From a checkpoint of a small segmentation model.
Model: 7.15M parameters, 48-pixel images, encoder norm layernorm, encoder activation quick_gelu, encoder patch size [2, 2], encoder depths [2, 5, 2], encoder widths [64, 128, 256], decoder norm groupnorm, decoder widths [64, 128, 256, 256].
Training: adamw at rate 0.0017, held-out accuracy 98%.
Rows from block 7 of the encoder of a small segmentation model, named by matrix and row number. Rows with one number belong to one neuron. Each number is 128 + 24 x the weight over its row's rms, rounded and kept within 0 to 255. All counts start at 0. Numbers have three digits each. After the name is the row's rms in percent of the matrix's.
After each neuron's rows are labels from the 100 images, of 14976, where the neuron reaches its highest value: "peak on" is the class under the peak; "responds to" is what is common among them. Only what is clearly more common there than usual is listed. The data: rendered scenes of coloured solids on a plain floor. In brackets: how many of the 100.
# fc1: MLP up (encoder.blocks.7.mlp.fc1.weight, 1024x256), inputs 128-255
# fc2: MLP down (encoder.blocks.7.mlp.fc2.weight, 256x1024, transposed), outputs 128-255

fc1.412 075:132120134106126123060125125129170135116124107128111119090127116145094206150139100178148167166144110109106087117218133088135174152145113164133143116148131121111143162124110111137115126131141091129094168143129151101146132144088091140114163123120136142106164103126114120104121105138121149115127139108111167095127130123124139082140115131133124133134135129116152143082199105131124126118123
fc2.412 082:158143106124090136128116125081131156138119124100143153149102119125140106073168127125103112115118145117131155121154173127131152167140106106136139144140121145128185081143145128137140140121147142107094102123177131145153183101166110112115118101110132122115142123114194119139091123122136163097146109119094147148131124093153175134087193147137152124123130129082102140115172096098126114128109
peak on: sphere (32); dome (31)
responds to: light from behind the camera (55); sphere (41); bowl (36); dome (35)

fc1.266 107:153119140178138155083139145122160143141113111167121123106134172157123125132114154124084115102120146102129129148150160109113164157114135130172142110153122131155156115110128101137147128096170093156123141109144158094114147126134115138142148123138080132119124144122118133121152099137115101106101161138075161122141119048126170157116100104097104097092103096102129161174154124148143076100057
fc2.266 107:118140147146147133123119136166140098121163156162128116140151131142125128109100142095146099102087089147149143132136114121116142088046132123126108117158122097163124158123149123143133118130159129162124117119109127141104113061103155135141126114117129080128112130187163105151144123157131068157140175118146102102137110120074098150173117142097101130123113119153129160150114103097191136151171
peak on: sphere (31)
responds to: sphere (46)

fc1.96 105:113113128127136166119106175114122127105116129146190142104098143149138152131121103190091158136158125087101126147128125104133152137151119147141109134118121143097158097128085116110122122082109082129045106094180150121134181151111127148079116131166109126139122164144124133087126163142140110148094124120082134118122124120158130148115135139106159080080110106094133121106132096157119074116088
fc2.96 120:132112111159128139154095155131132094127146180148088113181116152131185111143125164140076092059095137079139119132113151143091140122140114140147108154135110109130177141156110135132120101145109125134126098104126129123146137101123106126148102105114120103142098093144129132145149128115122087120169131177175133150123123062121115186128138171123106122122111098163150130146138099094143102165105
peak on: bumpy ball (31); spring (29)
responds to: spring (44); bumpy ball (42)

fc1.35 107:100133146129158180136115163090109154113103136139161139120147130171127122158116116169126073129129135098138100144122127086137118133129137182139080169145129129097147066126092076113107100090111129142072122109145123109135151145157137152102139160173080148121128162141129137121148122154159103135105146153053142070146147123119164139102148098126154111106109113107129160107142114144134083095091
fc2.35 113:149115171128173139143115136140134107133145132145127095123154105098139133116074136132094128114108133140082145188122096121127161116115115140096129146131115114163141162108102101145149145141164113148139075081151133111115152109122133108157135091141108122133086097157092127088147149115103108106129115144175112155117125118116099141142136143110085082078133097157098121138093103160129112146148
peak on: bumpy ball (42)
responds to: bumpy ball (48)

fc1.390 098:108140134156146144129112147111126155105119143134192153147108145172121132147131136159111112117117132076134144129127135105121141139125107168159107150151094143133144110127096097141120111091100098118120095115131124112121139132107144132117111151141097110142125165149155128092138124159138105134076139126082199091158132107138141147090166146098139114125072129102166152123148085150152079112084
fc2.390 099:133134174097161166146112153155130108130135142141123123118132078141131173139101161113103148125089117136097145140113077115152134105128113120115137134144099160119177142097101085110144138136144112163130081126154122133129169101142150118137104059136108134167077121194115127121142153142128093125108111102187127131116139115146101129133123143100082133128099095122117108126076111155120092146181
peak on: bumpy ball (26)
responds to: spring (52); bumpy ball (35); cube frame (28)

fc1.650 094:140117139122105163147109105164134137118121133127154092121113124168144142159147174136122136140149128145091070152124119143102096116133139102107093158171140137103139122158155124071141160163123147112127156097169145111131161100123096135090119150134126133120110120125116125112109159128180129135184082139122145161101130131109121127156088115125141092083094082139100093112123162140104158101142
fc2.650 093:082102106123136127143140100134150141164139121171126103124131129149115087117138115086159093122124102121191154137156142112155106114135100136124137139124103124129124137142125130105111105107140161141152144113125105154139120156136137128133150095126119099166166151169158112092139113133102083109110155095138114087175137117137124142130119159153087120119142125110120152141112143102160145103057
peak on: bowl (27)
responds to: bowl (33)

fc1.464 102:108113153105137150146113166107123070111109120137079143134102107144132121134132084157125090159119102122090081154115132117133118150129138148120100137117133119097172115122122133093112092101148131135103101085205126141139207153134129136089130147127150121113153099131156121127111142164105120144115097148090101073105142135146144142145124114122106075062148134126102135126128134108125106109121
fc2.464 102:133116135133161126141138110125155164087139120123156127133140108114127122118125145124141138083113136133158176203158140084127170152089108141104107108163121117144125117126113112167111103097118130139150098063149095124120142134144161135180135123149110111126131128143104122141173096144119091134120153127126130088167144104131125132118135132126147066068124126129102139152109115140156115114144
peak on: bumpy ball (44)
responds to: bumpy ball (49); largest object: bumpy ball (28)

fc1.507 096:139091113137086117087110145145153098128154131124124124140119118093129155134154119136136112126142097110104120151119146142119172136134127099106151110112122157139173117102139130117119154133132160116126124079216145163126204101168102141128122107086167144122143145112149132132090114123106165130135117122132141154110078120154154119143121120107134069059138124123133094133161111115131150170147
fc2.507 099:127138135103138108128153091137114177100141120114169128092151077132106117119121125138178161135141120183154181177134121132142122135103099148070110124180132113132132113135121147157139119100110134115149135108146109120106132148163153134142133104149113108111125117151122110109137111126150124115111130106129148102151144132114119091129145146173160102097127138126133116084100140173139144103127
peak on: cube (31)
responds to: light from behind the scene (58); cube (39); dodecahedron (33)

fc1.16 100:137096139151118125075121151091180120120153121151151078125165131134123093125131104166108129130139095143084122134160173195107104118102114111120153180124107133135131126135119083137153185149153086124107115115135209136098133123116108123144107135146093144121106098128137131064119113129142142151086113156102163153133063103136119132145138088123139122103143108123145135125107074155141136148143
fc2.16 129:135082135165146166124117148113108089154133125172135142158143159121124122143124106149099105110140123101109124147136148112108134143106179138156133167096145097127114136125150142137127158170196095123091118089135175121139133115146112139128137098136064153120118100145135110150161134125116119123121133119123136167154103097095134191118147120141114108097151111132094138149153107133121150138097
peak on: sphere (30)
responds to: light from the left (61); sphere (36); dome (32); egg (32)

fc1.512 097:118114110155141126107123164091159087160162125141123082127177143113110104160117100177121104122125102074116121142138150182120141159122125148128177178106069142167155119132116114156126125157167075136114137119150147146090148145103100115142114150140113102112130120143109148095106109134096122132113137160087171141132084089101125128111141115102118110100146124135119152151152048135148133160102
fc2.512 099:136111152160148153094116130136175092138132096163117116179149146126104125117172085148111090146123108132106123106174166101122152119081164151167127156117147066139120123139155122143138156162188136129104143138113181121129113109112122135129153136110113126082120111127148099146146122124101125127134143122095096150166107127073136159146134082114092152143185122119114144145159093117144173099123
peak on: sphere (27)
responds to: sphere (50); egg (35); largest object: sphere (25)

fc1.455 108:112065098127111126142124136070161120121146127163096186165113102108102084112156113164152128124135086086130136140105140125129140127131084111118139128094057159146159105123138139124111112116130177113138129098166108159068164142195155132140104081130153133147155126165168146066111087133090121125110127104128122104132108107161140141120112149125113093083126137119118108126115113120125127153118
fc2.455 122:145139117154109128119141145175125172098106121145159125131157167105104096117129136106163104134143116146162151126146164116072113090128128108115107129142102128130089185110150118150108126096075158131149157130102119160130086134135163161127132098139126133094143170115135120119123084171118155149112171148123135094109140144149094112123102121118166119120128097104126131140115140113110110129136
peak on: hexagonal prism (27)
responds to: hexagonal prism (33); cube (30)

fc1.482 101:128104106132064155108142156151141160110116132140160161092115127130084149117161139153136128167130098142108130128132140132122114140136117118137117120140100149110178112138149115117099144069128131094120104112171132160139177146124136145087132119133152133100160164138156092079070098171157138130116127105095115104107128103159144113133124137116144095100089119078149118079125124106123077117153
fc2.482 094:164094110099131110144150100071101136144128132107098129121095091131136127127123139106127106072138154086148151132119133116148125203137140136147112129143139127133119082104142116109135113137133150127129143099131099100116123119141145141152131120120114139125136136104133166134181112095107116131168128131081137133149142063123211164105148105197118123115137176131134126175127149105111167136107
peak on: hexagonal prism (25); cube (25)
responds to: hexagonal prism (42); cube (32)

fc1.37 089:159137152137132130101119099146120143145106089125115102114094156184140204180116136128108116125091143140129069135179129075127133131138137159135130115181153095092139110141120124082110126141122103123085148110136142084155134123122097172098157147139126152090162121111150129155134140118187149165110154150100121118131129124123152123141096117142153109116116117110170128116150144081111104095119
fc2.37 090:097145149114128110099060148141178106103122086125158121143129134117149089069180108133134147153138102146124150181178170094134155131115109110084130132107113097126109133142114116115135137110127110129095124095141148171136135127139110109119139117141138129141160150148161099112099149139119135132122110090152101108137090151138093103132147125102126076085167133104061141143131087138186129145140
peak on: bowl (41); dome (26)
responds to: bowl (46); dome (36); sphere (28)

fc1.553 119:116112075118098133086173160103136154109148128132118137124152095094064110094175135112173113148171030113130139139130143153139129138114116098112146109121107132129151116118152143143080148074152139142128150117168132159120157152118118154138123113134127126121166139144163102104110086188087126092114133109102145096123120132147155094139134121123129105101129133100122144117140136127144113131128
fc2.553 106:142158122119124123148125125138121148110137152101119089111128133148164179131089153142094151136137154127106077158114064137097116102154113106109145115121106138134116137173096159133133146126126099148117149107139125080127140139068115147123108136157132113131070103110092165122123184113125121129143125144141122150070125147102110125142138145094137101105101103129122074121058120145087101116153
peak on: cube (27)
responds to: cube (34)

fc1.358 116:133131157076120119128115103149148102138119109109154136132110054136113156129159090105189080219124093143130153151146141110137156120128130145092137138144144113111147108119126105122104124146110161121105114137161131140106159111161136153081131133106136138127147129118161140144118143146145174102110132106121118068133118140144132072142130138123135118113135154118151095120119096132126157127142
fc2.358 114:113095135119092149140102161131125117130094143132128142161148112120131126139104128134134145154121110115143111146115109143130141104143172114110138116075120112094080169115156144143052118122149105115093144115115167132160103115121139214101098097138166141105125104111114108142131103124097135095126127153111083124095150142143101130093108180124145106109127107104155142087083130139092112083120
peak on: jack (26)
responds to: jack (33); torus (32)

fc1.649 094:108129158138111154078176156111162134116162104144107135149184134147112137100165103133155115153158101127126089120155122135142155145072121083135143132115104139132129089100145132141072178140204070132112128137121189145110126125137134155125118134140113114138148141176178090122110102141086127076118102101146165096124105111124152104131116121113124138131113112073133147099168128145124122104110
fc2.649 129:163187117094128110118145147080150148138125099065120142124114092118135130097150123123124123140111158117135114123131136114152134173118133098150115115130124129142124065107136117135138158087129146151122135154127137136144140109141143096152136121109133136135142143110127132134122151144103182130129120140102154122129121110161211093114182118142114140146152171110140157136151130134125126109107
peak on: sphere (27)
responds to: sphere (36); dome (28)

fc1.449 103:147120114132111128141118090151137126125143141122144121150129094124140112151196125127153119128172116133121126144119144156102129136114123136109115113132125116119161119145140147130102135129113169119149080105220129152107209114159144141119104150071151101087127113140160145122118114139131138135138102128114096145132139118099120099151170133153135080069124122115087065131134108120143154153162
fc2.449 107:123153156158126137119118095169126165109138104137169120052124127152132118121113133136129170102133156158157183180152125127137103106100125117100142127153119164136119134143125138117153130101124132136126125096152135143122146127171145135123119144148139123135134103145097084103129129150161107131116169075139168122151121137119110132108108170118129081086120124121100125115126130160177134108124
peak on: bowl (33)
responds to: bowl (37)

fc1.560 104:114117134124116124136134157107160113107139117145083193162153109117106090085134119129161083133085098119133139135114128127136129155102082094126148100110064163161136121129146107149078109108161166147144100107138118148091143126144153149137117118101136131138174120183173142130107080164077124120084146117143127059122137107155156120144149125100106103097108139099150145137103093120150071129134
fc2.560 121:154145127122107095111147130153121144112120101117131155107144122071092094103147123098165063129138107140144107132125159180086121116134124113096093110144124110165126146125161120141125121144113168099166150133127108158108122127115134162156161097097144123084158162110144143113095101143134177122149147143121161106137112136149136098109118108118140121119137138137175149127155168086117136135135
peak on: cube (37); hexagonal prism (34)
responds to: light from behind the scene (51); cube (39); hexagonal prism (37)

fc1.182 093:164134118154140131128143134117121127138154106128158099109158121077111134099120136105100133140117135138101099141130126122114145175121093119125094123116113126196134146122122161166062164104182143123143120107146131091130142118107103100137158139162108152117118136106115135135075153138073145095072117144098176143089125127133151122143134140104090097108146074118083133128109095184122089121108
fc2.182 080:135089111114144106143123106111118115115125164139159092112098107111129140134136133118123129118128113109100122093086124148147090139152144167149113133107176187118139091139130146125154093150103121093138164141110127087151117126134071095116133109109154151143117114110150126086139120110167102133128081133119128152130135116145136152086111149139141158157129140160136105120155130136130161138117
peak on: jack (25)
responds to: jack (42)